config.yaml
time_shift_ms: 50
encoder_norm: "layernorm"
encoder_norm_position: "pre"
encoder_activation: "swiglu"
encoder_fused_qkv: false
encoder_inner_norm: false
encoder_num_experts: 8
encoder_width: 256
decoder_fused_qkv: false
decoder_connector: "mlp"
optimizer: "cautious_adamw"
learning_rate: 0.0018
max_steps: 5600
batch_size: 128
lr_schedule: "cosine"
Rows from block 3 of the audio encoder of a small encoder-decoder audio transcriber, named by matrix and row number. Rows with one number within an expert belong to one neuron, the router's apart. Each number is 500 + 40 x the weight over its row's rms, rounded and kept within 0 to 999. All counts start at 0. Numbers have three digits each. After the name is the row's rms in percent of the matrix's.
Before each expert's rows are labels from the 100 clips, of 14976, where the router gives the expert most weight on average: "top examples" is what is common among them; "peak on" is the class under the peak. Only what is clearly more common there than usual is listed. The data: telephone keypad tones over noise or synthetic speech.
# router: router (encoder.blocks.3.mlp.router.weight, 8x256), inputs 128-191
# gate: expert gate (encoder.blocks.3.mlp.gate, 8x64x256), inputs 128-191
# up: expert up (encoder.blocks.3.mlp.up, 8x64x256), inputs 128-191
# down: expert down (encoder.blocks.3.mlp.down, 8x256x64, transposed), outputs 128-191

# expert 0
top examples: key "5"; first key: 5; last key: 5
peak on: key "5"
router.0 073:452469526474426527437495492551513490462443464478512480510529467485492481537475513498518483432429504553535547472492411549462475505428529474536568524489504487450534460455502461511474567480455524
gate.0 056:544472526535548445538499534555538525465456541487536509519446531444554539521441492405444462496516451432485565519443523465493493452548473553424446463545504556510518453576443521504509471485515527
up.0 054:479471459464522498562496469507486581454512512514493481535512431519507479436546448461498472583476463509464495557466559527428423447535505525461522554534466488503471486447492463479507489467546426
down.0 070:508550452587467514424529530438482524508503536481440480484435449541431458454521457571487499424525486547454490505491500432492555471506484496515481523541535536512511468560463517489541449490531475
gate.1 057:552436531490522486495577454515553497515474473501392444493545541467511475483454436500489510492456452518480486497481519495468525441512417486484516525485513514526449546557554546594523555497518495
up.1 067:540503470516544497554559493529471499478483523461535562485458456515484476438512448502538536525559484449435513483545568470556508534502538491403451496508439557519493500485507541503471413487515491
down.1 081:481484400507442464519439505510479460494476543527509518522514474477489541520540467503538433452491573521536515478553469558504503517524492486549530474428515394495484518487434565510448480398513553
gate.2 061:512543421526501484492444441559406511531429566527486542481472432500498602477540468505510560464536533473494445529528503468474505506496408408524543535597502436493495577508443507575522521426498520
up.2 057:441465545500479511473444522466444562519508508427502508473500460497445525488519525450525483462394434538498542492563480505473454493524528488554572526447506431493451527544561531508554530459505510
down.2 078:464428583417509500505462538567573484507527505497546468468595500544510390511572522496518499540487430440467531525461553409407469520501522487506510543525552531491530501474498535538426560499431521
gate.3 059:480481526602462525485563519489477489499473556515431470556444532495561542530477513489513442475473488431441505494480483521512516524545511516457459482524519431560532397570470474570569523550453485
up.3 057:535560577525562454523444491558496545496560519465571624451444518536538492430508445461528545543583492458412493523488532480541489497529574489468531533463449507573430514517494503481529456493469551
down.3 077:446526404546502496473507510545506452530515523509508526498501508512467543498422509531554513531527499495513492489543477453528500514557496497511557472465534445515453558564450463539516473537563551
gate.4 059:554512451491485458503474478442472538511518481504523471462465447473492595565478499475495550581531543493514538549565514428514484516583510419503464450461537422513481492506488489528531490510512516
up.4 067:475492497562504489554503589516491499442487501534513507584439530542422499562505535489550493411437594555516523492513471497494515509517495555574518498566463498517585487548485578483532515499546465
down.4 083:494495523521498488431515517480525491499581417532513392483534511526484485466468550511509597446542477552541454490481500504510505481450587478458472539517522521499461525448534468507530468483486505
gate.5 060:524482465521553459520551550482492489485502533488498493464401485466559554562559446448497485537528441415475514474511547486524493498547486516456403480502577490532468514525497597515491491501477562
up.5 064:443457515520470449468542446507547455505463492480524573483429563448508485497565557534489491539559543471603525518565463477435548548562509477509511471454410493451516564495562479529396484535427527
down.5 073:501523490527570459491511558497405518489526495510450491545492452434549513461509465539508463515502525500517514475524503558511457489519459534514486494518495471453457568462439521597474543527537442
gate.6 052:486493502508463572513545565572471456512458504498494377500514520476482510567518460416567499446534513546463498485467494452506573444487515495445510517469490482457524532510540541414517462577529463
up.6 051:502444490549491489491489497536500555530463452523475516483485479474469521487480510413492572519481504579488481457457552507505516520603538470446509476489543536459495575545454547448512465534531428
down.6 073:491479512509504550511449494517502527532452508438503485542505437508514491513571453515485509447522483561522590485542415531524560497510536595480455513508482424463552517510443487484544500461454458
gate.7 048:518535527499540476496457482511551507500563566502534563500462565472502464460503474580469537479554486435506502475543461496437552431468456496481516523468581464558498478575485484491485448468422519
up.7 048:451492482424497521519495496506513538521539521518462511544542440513472469483522541534468529490486508476537493522414524491509510401580512565478491591617525511517447553452588480500500477538522546
down.7 068:498456578511441550502472545459459506438553568493408535490453505530493500473480431545501446530492538503523478455491548492521541505513556497463507532496525459555500444475494495501522473494479505

# expert 7
top examples: key "7"; key "*"; first key: 7; last key: 7
peak on: key "7"
router.7 083:528541538470515480472520464458557479545562477458571442501499472512512505528497437513468569549536511460493506473505517495498526486505513538419495554412475513558451555522517469477446487524462503
gate.0 048:529536463549524490526539481514458465507586491531466489547445520443518521567537476506520491529534520448456436434530499492593581463488527545442527520553447532461532414494443487515467500515561471
up.0 051:484467535479540513432491476519490505430462449532491418514528454547553466446480475489499499476526480479498531497496519491462501454510559509508466548440519453434476519452470508444499513520398521
down.0 067:417468428432476478515582531506516549496416466525553549536457521545454433474478526486426492477486543557480548573528528510530517523487564465471529520488469444456549520495455480513475508461469486
gate.1 060:483477485528519475512476468577463589462505532544505483530511495531510532500433470473426536472392550505480520536490519511494484455581465514531488436493514472518494520545538561534495466398598532
up.1 068:536540510460475504536478492511517463491415484495484490528524497487465463496594537492513495538563478507469510527503505485478561526555506521441430512505518593431524473395555536480470473462538485
down.1 074:511521473524514564511518494472444451546472530484509535507490470469500558537508557490505478473497440559554514474476533479543483493457471483529444444501525442490494491416583474556525540473464569
gate.2 054:469474555564470533499544535494449512505456533479485531517492444522515459466534584513571480471519528478485538493493566544495480579519515483534537438547489479528534463499496468460491522568522548
up.2 050:525553442492458442554470519481399489534516514491483471418451453475489517566515442608533507454494522502439401472468632494481565478545504536475519489520499481497546474556522504483385484517494449
down.2 071:585543532556553419407450429487496546483549533494531477481514430467511466494517492513537552501506461548512522482541455481437419530488513509471502462498544465490480435486459515537487559469458515
gate.3 063:468500502466525496518496462578522507481534574502480532524501554462496563503446461431532520522502498484417522503516527476490479536480452484445458455512520480463537491466537507508551428408545516
up.3 063:470510502520514556552479502535527467477440542461468463602468493569479475514558509486459447534489502603594551579515481523480439499476503459527497507445528472503457497465519561478555477455500510
down.3 075:464411490568558530418468515481576562481441547512532534501495495497489499496483491532483475485508515481496405491542628498502433478508470456605540419522451500412481457522479447503479486482495415
gate.4 082:523421496439526465448465513493520467445548503467388444531513514508480569565499431471495569443427558470546523540524445515432494455499509534488504556486496520529482442461535525494479546512438457
up.4 083:493439504502459442497516502531531504485499512511422458525437566523571545541496508426473543427392556464548516519525505470517497512509497538505522504504501499509495406553511494481463544482484502
down.4 105:434499447522529521548470550525507586487513530452533525456517526543500524519524503559426473514509504516547447479493585480466537497525565494499539496521373482508478493588512477387505478439549378
gate.5 058:511458402564436494537541485534428443508418564567506455555477453525548540543547528497492436458491452513515426575493465510516466546479498521567483430513536523452473456440509512602547532436572466
up.5 081:427480553482516553480490534542527493455536440461559575485523476545436424444533536494502479538459467515577571530540511526508507518545598460558531507491494555542522553469526498469521430494446548
down.5 088:412440452515509618533456475577467484482476495510486552517549481492496469474492593558475516516463529482494483461509474460481495481502449480471564519520469532516526584553552545542524416500520471
gate.6 159:546424488502438442485427497489494523472548447486464404460486544507494557520500507424512558465427570470512491474505483436440539500503510538473539520498509485524453489547477493492449489518487493
up.6 164:468560500530576548523564482502504467514442538497545579520532446479496425469505490597481444558573417539478499508512536563536463507510499454530474495516500511460554532447535511486541501465545495
down.6 147:543496558449426457512497506485540444490526478503501500539470474471481501537533496474500466494504484508443559550518378529520467531487472485484447498496621579519533535340493498580497507534484565
gate.7 067:450506469469479532572550525510491471554504529529465569533564523464446504538505543529490466472516435502410513522447530546503482502564494453446495507597506443533542453489582490510540454514564471
up.7 068:491510402434474542441562401472459465527508583544510561511478564449559522478507536539553480499559519458443458424442521556520553528487445462528440513526495447508548424475428485536504587579555479
down.7 083:573479534472516488436532444439543495518514482504518413539461536496587491501482441483565519516461471461435498406436541474525508588487577521487543481490491483434491467530426493470458536509513564

# expert 2
top examples: reverberation; key "C"; key "D"; key "B"
peak on: key "C"
router.2 113:501520495520464500575494450514524487511471556481559551514559491494465524527452445462521449497541556528472520499546476458448570509398510513431511433581492545476497488462461554486501493518589487
gate.0 147:558507534527466556528546514513490454438516484543473490502550551535534495461428466420516523401475520543463544528392500560510512499453506545447525450536528562529497441500467468494474573482498475
up.0 140:437484476456546458442443489479470542523471530507503497529448430467473498491563516560473491560511469435515424495556485440508472519558468469579485558440505423493515551496537538530528452485475509
down.0 140:608566536427508447538541470562536494550512512516576488508438472490534513530469506532508449528464424487399510514509435481548447618489468493456394465493543503524501488408511472571540473498430516
gate.1 087:489506525420511426445429449459516494513558469515473469526409522426515481516476500532508506529419513479496505438509410537518446562487520444465524501513525491500463545484502453512510515542423557
up.1 090:470501376549466512564520443502442541516429560586481504557513546574487592499480502429474398484520537516495460528510501448540527462497402543501505426541541526481466512544419579560564470544603457
down.1 097:525525478510412535512540477513521534474449582529549551512539482515517487470544470563483473508540460502534462560437501525507531551385478595512553477542607548450459489497467572499449494504588439
gate.2 079:517485546395523502500510461419515478484515469545404477494457544445569500486474466515443541537487480432481506482448459554515410515512465421511423533444517488551528503456538423553485513460433555
up.2 051:554447552498486549498475492465512439435474508496468529470595481467504531481393419512532556526462509502497554486511459573503467489461561457445455536559484557575586475423527486473435459522504544
down.2 065:553501473462503486526473570552470511525562498508544489540447503482583474513481504560509522484408414456519483468556515553519492543514538451469481536421496465534528488514505431641411488524421498
gate.3 179:465539508506507499452524527450454487510533459490507498533447494518524476489500498468504474495468467497519544533513524576529462529522525503556514500403501447562472502552545475501596531538433497
up.3 193:529462486431515522457465465496518528468516483561428445503484519509541511459507500557451528495453470472526453499463441478525436466524435463536451557459563518456468520447478470544450510493455533
down.3 174:469483444435463498523448431507477482521461496486541513464569510497442495491466523555513522488511536501568429503513452464488560495449451460544544539524490507501490544429423558473483503477599465
gate.4 052:462429488484523541478424339468532585466545495520476516491537549504557520487446457481492594432483516439525423485525465479530535521503438480533502508502535486530435572492481522496455507513541521
up.4 054:567453519473543512490413367438575544525522495500489525485510538488547565467457437465490591490511543454434455469500448472510501549488464491492456505521480524534419545483447499511488503481511547
down.4 066:531507446484489537504462569533456570485539487477506468500501535466560555473480476504509476493353492504451506531512498494433444529429469505547544479485504479479495495575478523416522478566543398
gate.5 056:532557450443463516533487407495485527530472541531495518465540557488497538479489519557446543529494506485502410554483474436520561565509410462503408522519504508459457525386423521525535488455527559
up.5 056:552525505450476486491524506422509510550488466490509489496513545478516519523502474474446478513486499505506513519558498448558528459525514510553523548428487480500448517487513461452603509568511550
down.5 072:458486491477514491477485427468539514540517491456461507534525559510436416512526486531482519515505504543561529494558473478385491466547454517433545537468486589435489573521469529407428538542596490
gate.6 064:497501511437411495462506490475460460567509468590442455522472483488502474499508531530488448478420454531490455537485474508538407505515454502479496575428543470504474490483460482618540569544451501
up.6 063:554507562476520520470536583511557470495545464454514487455491482557519483506551488532454572495470536484583524482485531554474480509545580533549482610377404494540518522554539455411501471517443493
down.6 075:489478449519529514480535511557441483560515464466465542476505493504521459533451498461522477513448515473533507439549488555530476471541571437519485547449447502540570509507488500429431455509500497
gate.7 071:508454484471563524465469432433488585514469490551479476473487536514560535435482521500498518493498453442536456474477488471583520497534453486567467496451539447565487560529479504501547478533479528
up.7 062:523520490479510511524443441449489554483504460536517451431466558509498478451475444453528580499486551506445494434480475571537511561415458511431481467536498489501545508448519465536521519454476566
down.7 064:571518557471489463508479484533515527498532548503542485530466495497503525524514474485487503521465456524487447520460444591462546582479497499503462522473560484400481584458489492524464497484547506

# expert 3
top examples: key "2"; last key: 2; reverberation; first key: 2
peak on: key "2"
router.3 092:477443535438525500505441482476504564438446432473515482509545553544512511493476538516534555502455412489557513477554444440493510516541505430538453528528488486484525557420552527504522515487467592
gate.0 204:513514525484547517495559502502502505506611518482532525503416416485498503446475460492490493516565477459470515468439556511466488441519527521460462505417496449580507519529485517465521437515446454
up.0 208:525536514575434446540525449498544455529484531547477466542471540490553540546464455439475431488460530531436524548463445546516453548443456532424547411515565524491446441559472455538478530490522535
down.0 180:491472467549503559527543526514433506507428475512536460467534504570522548529531533544521513479521510543552445521545554409535532511511426569576527462507463495438530492540453533529505484518517472
gate.1 056:467480494536510485443506518501443478498525540513478476479545482522471471573484534527519469518486494494506469531445540539474533524413513580571590518500508476462509442516452473449551566547536483
up.1 051:538520477434452520493492545598434532491500396480473418480500506454554524433448501508513540453460415508527563527512429558470492511458529469487507474514529522484553504485514452466474508519448531
down.1 072:571487546490477500499544489429516497502536491550535517500507529608526475458553438456530480551519473561465466431457524484512466542511499506521568424528570562520606458536424456491500467465532505
gate.2 048:471498509502558477500571496521496466543529455513488476468450558433559506476545490473549549476510439467484552490460512557463474547507544589385490497452499573495411502448542481469501517567423476
up.2 056:418525480516464407479508481510524421540482486495498486501538561522469503528517551539519426482441529483515516469549500545428421520480522447489605427515487497445486528459508516436537492531469553
down.2 076:500524442517496465449590480467530485565404528403499479517466458431457509491579538489483495479461582528531485442498515505489495544466526551504517494530488524534503500504452486560457427591538476
gate.3 047:527595494499459512458510489491456523530501499487575456469490507457529490489492510534510528458600494562444446494536555520520595533439487455463500484469490493447480566597498465487493503504490434
up.3 045:524454536432515492464527485474518551461536463469485502532560620534483511506446487483489548538474501464539501499451450487569474460549463452551569478486495451527521444447548499484534510482449594
down.3 067:505456540553503488525451478541540533542482507526528576530498607455500515442480567490519568528499496530447528540523578539585471596505470449449533493396472491551521419500551511506523529525402498
gate.4 070:491511489539472499516558495597494541482532412539435512522498478487538497551533494475479380478485508581507534566492559472534391454547448536491476494482453508476490485485534534534558474450538463
up.4 068:436551497568515460526542565591522522529561505524458498488498447502535532530512489482490401509542522538531542611541580488489409524508456507491494501519485510510518450557536508557506476471514524
down.4 084:530555573539541450438500504485521418420484549508482576490499482530435511487526497544540494547542491496502490464560496500486567491499537519438569513564479523519525491517496488445478537455470524
gate.5 081:459545510488552536483529473549529475478566453475531527510507490515495467420482464456478505496494528490489532454429494524473501446513538463491501609465498535560526515473546500449489525511477475
up.5 079:504506507529458513498528535524552472502444534486512463478560523524460467590547567535490478465520508549476533529486459529543480561413549534512563487515512481411517454530428487476393525469476457
down.5 090:491524527571477459555535537495557502590474502543499490503494446530502544570514469503476422503443555515525508525445496516487518480414519527527514468404487475519511450511531488527544505439516456
gate.6 054:476572534518524477496548553548502505591548490534477529479495511517549469406516508461489522513487565479557582480461523569489458505438568481530578521480476467481425462453525448467480542478388488
up.6 058:488551524574554528544486525517492508443541529518558427541482476545507494553411451493463477521522486427479482479514506472520475475467472573536563492480447477564513471540522528492545425413433459
down.6 079:493533538515459484545448428510494493456451487446491555465517522466475501487500516523500446480518537527518451477521529511475522585457461479486549445553466465447443508551498529527482522558517487
gate.7 043:487484458512586547447498560499478523519504498554498519512480443551432504549448462557541487432467576508459573524475502482537505487533560471475586429531542464513448427383447495485518508516500476
up.7 047:549488504472478472519483485496498484505534523535502557452468507532606499537449552530506535483470492410517505471498419476532491547452482484561499429447527487509464512468530499553457496545515493
down.7 067:467536546523478549436568414463488538478530493524481482564453505595477559444479523449481515460540432464506485527508552547500533455478537483479510475499500505505477523480518471485462485535491498

# expert 5
top examples: key "0"; key "8"; reverberation; first key: 0
peak on: key "8"; key "0"
router.5 106:449541528466456496451505519519541468541441553468500515487454453519463433490577562589529477553525509475574502502477511528446468592441508528583529527480490485456515415428491472510493565491462473
gate.0 170:563514535471519467494513453436530483515622425488547496495497485490529499476437437495500530503500458507464532474517491520502537468478525497413503508448475541535454610505540480472468495533457531
up.0 208:517471462590542562566502473515477547463437532574442478555504546496539548488448450431431451451481481487426493552510485464550473479555444471455439412557554512529489489534474540565544447477538528
down.0 171:445521470555511569475537551507452484515501549468472549507489477494435468453510503549538439542505487490564516537511600531502474499469556489615532500570477498493547472479486521520546520506518457
gate.1 072:517518532591503466528549516479495485487509501492540466522455524417533525547502501442539501481552490501428517501536554517527521466608534514437475445544454474513510479613507491455464456537462530
up.1 069:517498434407472560516501466462425465436458505554485460442618511544489516411489550510491516459478449494558453475469485487501561501460473498535558537501525498476509503421476531533555530501505492
down.1 073:530518432540490483400531520537462479580523502538538518443496470546508459484541493618484544534475491527559490428472531491477519529433534468558535557462509499561536483487481539601477561517561428
gate.2 069:527520533528455510517490526457510469485482500495427451507538507497502588555434510497500450481493489526505533515566493514582436489549525546529479455542495506455501463540417492508536523507455543
up.2 069:484469459456481531501496502590443540512479442533458549501535507527495455439512519543505509505483533524480448551426510499472496486458491466516499527498533462522537444481509568537459507397573460
down.2 084:466500525514475470517505367481478520474514531608487489544529468463523505522453558458451484420533487467400448442510379467519493491481487490407454527474521465569469436554566527532481519491500548
gate.3 092:564503494502508422523506484457525503481529496515483480591459519484572528573479470426519499430477469550382529487532450465517492515533487544358486451501543488521493509533559474517469523538454555
up.3 082:418493449498492440550496537545462522492398575487424488547481470510441477556550546473532492503525515529532485519548545467479466487476489535570492496564481506453584394475519536508487570532534430
down.3 093:512501559450482429531490405447549533479468557477459440540491485468554558550565538469494475423539470498393449563470413447544479529548476466376462470500537452467459518498485520490511541478494564
gate.4 080:538426492563539484541486492475486514426541490551408444520506564562518561525448454402501540406446484494464515500524466418550484442572452532468484426511524512560512518544507549557504487512497520
up.4 062:515497394509463441462500530472459479537458514551474423498512443520502487551558515532494446472519450492524457471521515490498462484451381495568519489501561517489476473462488503560480564540552423
down.4 080:457457573456544443473502472527521529472433519525538429576498416460511481538487544444561500453511444477482484531458441486493440540508491399495476529491569499475432497477521520475539522495481491
gate.5 068:559466482515537495520447460513528494461489509534447481566475544513581576528457456460451522463460531473377460540448418490559455482542425438424457436497582512524474499530470497552549461484520573
up.5 044:486505530434424522518477464472509470448531467500518496494539561460498507497424475476541460519448513475440593510518461513488485539465508468533489558471480521514456571415516440469535567451428538
down.5 066:526552481485538471493488578495504501520588435549491536493486456410457465502523454479425416534486526553503544528501511465458472479575453527538573441540466536545539459519454441517452445570481467
gate.6 045:523487565435518554519503434505542502435538472539390470533526513480557514472389476486502476462513464501449496487442389509490470504530458498435507500486530500509504528466505470557482509487470567
up.6 067:482530546599500487568472493543511479497519462474514536505505512487468513569472474493501557441498567573452566529505542517498546455551577532464503469551452519525543448580510525423507476493549507
down.6 069:504542477502603467563461500514414491424442457532475495463532526456543513528441476551491535433516514507454468481493466475469565497536490544484501457501527504516506517562529568430524574510501539
gate.7 061:542491468549551482574554433492468548452496552597449501576464503490546526518470472414491464431460436506443466512487475432507526464549431537442443455549523526500525479529512551618474525512549523
up.7 047:489423442422465471479453491462501524486493551489488421514468464509513505490612531493461519521512596505526464497514490436486502541487470537513513575444521475455520456518415502525429513487520505
down.7 065:451470495400480442496476482399519485508502568488444428495453458508511509545548417483496551454538466520403478496512435568476530534513404485456480495475495441444501431524502480470486492479478559

# expert 4
top examples: reverberation; key "#"; key "9"; key "6"
peak on: key "#"
router.4 118:583500504586541507515560563470477495534508485525382480471459564493536523519512520502503472487490482511413500486497566545573438462587515538495498419492483472503542458596479445480517455519463483
gate.0 061:534491544425488461463440407501527519485513490501562457508505513501504459502473464490476518477488488481520505497470405455462550545409436447476501511494541532455478512386511522521427578474482560
up.0 054:512448583480537530422452539531545507481560500394450479474530511489485519533487479495491543502470597513533554527486512542473516500452587555462497556480434530503491475528466449400481485524448488
down.0 069:572449506463496539461452457537541522511514515421559494461556524512456486543508546570581551483465447527508440451517492462505583510492440528527509529604514457441539581413463499504496484486550502
gate.1 108:544479498487574514514512523479489521495487484490494423464430528570554511433474496501492501498444439411501454477495512438524450445563484493547420540403473487544526568509531542496513484499479476
up.1 122:513459482472549541534492490507473578464489503469520491481509509529527528435505494480474513539514436414563470495508500386531536483535489472539419571477488499526530609494505612498524478461492496
down.1 117:475549457564466485522522529488476435569438448546498523486469471502497522514511489554517443540467556517506517503557560578564495466426572476500548490495500540492526464573479439448475452460516415
gate.2 077:497463497424506488463447463541535492457526504524548496509561478513493514486448450500470547519461505468605510532457400475449490510437435480503489551482517574521462535428562546534466534427509497
up.2 065:532454538523469466471454564511556489508534460419452511481493534465447536537565469473487518532503620567533544528555519502473475487519549566469514495478426540433474472546439463399480454523467464
down.2 081:544454534475547535499472483484547552503550485542551477459481524484488533533470585527587503502468505551514522450479482401510551532485456564507577470571554463502530550456402522510445511552519524
gate.3 055:470437516511498490501430465485495551494475544499382479532509465445440477475540519431486452509506483494524530555558484442596465547490516535513500511529514559435467504468469495496487509503485559
up.3 048:505423476484444492427442522479402546530472463565557419452475501495495515541550490515538459421487411505441468464447510473553486564514503558529450470454519447485474568510453460554501514496506495
down.3 067:506458572449532477524466564496504482511517473523521437487477495484552580505511414594459539545450433511488546467471519497573470558532532495486445530501476597513535484517455525428466410495415507
gate.4 055:487469528470479486491450419495536534456504528526506489499488505475526476458438468500530507469436455503501515547480413428526529543446450449502488534472576532538470536442524515525486574485488577
up.4 057:526556420518456452549503483514464495540431527596445494547443472507546530467492541475497416520545538481495420511504512530564476547515412463506502396560591446508507498551494538586566476523566445
down.4 071:451558472536549487512543551456461464531503498556443480469468522499569490477480467448428523548486558500456475497493557475534427518429524504446455454462514484517520426565491487534519491482505487
gate.5 112:490421546451509485457463478512540517425510479467531503507531495463486436494510506498489613520473509496547533494449454481472557571463530479458484520515560530464494506405547475472405508475455569
up.5 095:535486549524515476462493538523524511446525482466460498531488491444497427517537518504524600505520453499424553472441528534521536536541551500412456493532545513509545457493566448469415485477408571
down.5 100:474534546427433473474487445515578466484492548484597538534515442496506505456535536516489510539514508474534511509534411456475465556458445473498470542521524538468441471414502486503465461490462582
gate.6 066:550484505454475468495496442467518529465535496510461424515539503504487490514481501478490488497429465473530439526514417416470496476497456453454449504504559515497463550466472536502410535486538526
up.6 059:492527458459489563492497496452482483484469476600452472491535476503538490402513511585459493432496471435529417552428500580544411466482461421542493546448544497502430525481467505533545525495530489
down.6 083:423524472557491518494521534515453486477448496473441460519495553538519541474572458501459501526475464441456486513495487558546453454500567506528498499444508533441489517621522456395551513471482479
gate.7 050:510485525447463446426453449483521476467520534454517463545554464486491509521512504510476500515525530459572470522497455522507505497437448483453485552517514516475511543414491529520503573537572562
up.7 069:500476515431539572489469491532519475465535491432608531456588499538482527450445438509463561504481519512576518488462464503425589502456537519571516576462428552523465523476535515438506507481493472
down.7 079:474490459486471542508491501495492562442493510460512512553583513491428501514476515516528515481513460530545455493511484550555527475449569510567578553559449453431503527549447525448507495508511469

# expert 1
top examples: key "4"; key "1"; reverberation; first key: 1
peak on: key "1"; key "4"
router.1 106:496454505455532528506402475525520504442544468474462516458549481497439477456462491480479547456478480485449512509455470495473544471553523495438500539537486513564505565427498527476452439465494524
gate.0 100:571603492473475498536524466467529460601506520570563446496466502464508528533549461545481479607551498549440435512499497504520505522447487509445506508411518490440489525535468453516530517491563493
up.0 084:500430528493451464446484537505485478455509445501483494491554505497499494490459568441545513393417483512505561469473501542499532509479511518490529488566527555529519464452509490511428524508463492
down.0 089:419478543534481421503495489497495471453489473540464500581472479499514567578452467407483513474457530496537527511488502449527505524498496522524574465532526475572498461560485480546473532477437541
gate.1 078:485503513539500505493549520547477518475469520493506492516479533543556508538495495462514485482463483482547536485459522478515418554471466497537439488527519468513518445553516493522557574479440446
up.1 062:471590452573442471515538499500441450573533572516554508511446527471495496517503506475509436529554587507438458478526508492491505568475490524484542459535519494475469429579436527523533530528513460
down.1 079:493505501519491537471524527516506447545515521477462536491438437498434483479554508570478468524542489535505488542563566533516498461491568503435519550503416525478516465471477493420506435556571499
gate.2 057:514501451521481466498552468489484518548432558613466463518459523535580574525515528466507470526502540489532515502535472482531473568448418475548528440460541452517477451544486522602531547549474524
up.2 036:473506552523491550473465531555544543504456478512473547486538482491513431478576536456505464454449547564525531503482571551505463547458521453581511521540487465465545448508499493523495508492491511
down.2 053:545447477528516423435503425490471502485422566529502507555497550490487526453442497478506513446462482553482549510517517461504536508572516392501512421510493431523570540535564524510475557552524520
gate.3 047:508507513551491470530491433507482515505460532567480531564503560510565519488501447439458411468471466505458499508508470540526469538419489466455528438478610519508433497517472479553534548458482519
up.3 073:451513559543476461560549555578543499519475566454520544507458538518512481568545543478513500558526541514527523543485560490450509574439513532539510457569449496438521400572525489445513530505456476
down.3 078:507526449557511415554474498485520489486514576471459519488475540488484561503523463540494445523478518467560534518559536576534517494495573453583498458484519449504526483556511533516542533486525523
gate.4 102:486559422480419401470513513512441513598527525524531487469470488469496499552564539543543524494509528476484449483489537492458525569500469565484561534498500450496505446519520502520456554513533453
up.4 096:450561451496472442482551486551477509558500527500514500508465503467501494552566536545544508519548498461504475518461557485457536570491471525489532506512499454509529407525524524505467575520523433
down.4 107:549507517450494473479510520555519488529579468476532526466529506520468446496491538547547565492512460474499528453446516528440573525540562508376512531493411504532519543460496513427475507513499472
gate.5 157:478563461457464416446491488500471475611538475496514487458479494442470499529561522553555539512539531494486451479482538493457549535515498549464561539454465449522498468516494482496457529543515467
up.5 159:446548481472467404451518523585509497581503513494483515482450498433484469544588527523523524564539557488512489486450546499434503556497500536462511508504490427502496429531533496498473534517493458
down.5 143:515546503435479454505528501556535527538558464468528494475512485461506419503496537510528567517488489495453500485428507484424517521560525494392509587511431465572512515469531500427430529509479470
gate.6 049:509532425541472486530536428516475501491439568634487424514494529478567480531544513465534416453579497462517444508506470520531488581459433512552519428533540460469529476528467491554538587513538464
up.6 069:464512557557484487590500508561507520505486541455500530493454541550509479562526533520498552564529559524540512528487504469434510543465563552533484481546480548464519459555533491453513524482474498
down.6 076:495472496529483508576501437505472485503483506493443526534496519523517531597530521515529505528497556490530478487584538473511537466495541495666549448507520497443512457537483470584578480511523461
gate.7 094:512470547496505493462480482480528548448455528448486532520493469500484493494570587534480485537453473490562515501539405453509482497504534452530478495535556534421464507473498459457478475548446585
up.7 087:499548414469529475529510486559451458537547514531497476501464470433502520502472435508539517508568529509422450502448597540442511518481452521459506512430453466551549458541535565563546501427541429
down.7 098:474425469519500425558499482489488528433499513562515494540502507492534572502417487411454494493476524534459508537482495443476498538465448497556503458556529528533494494544536598545512508449548533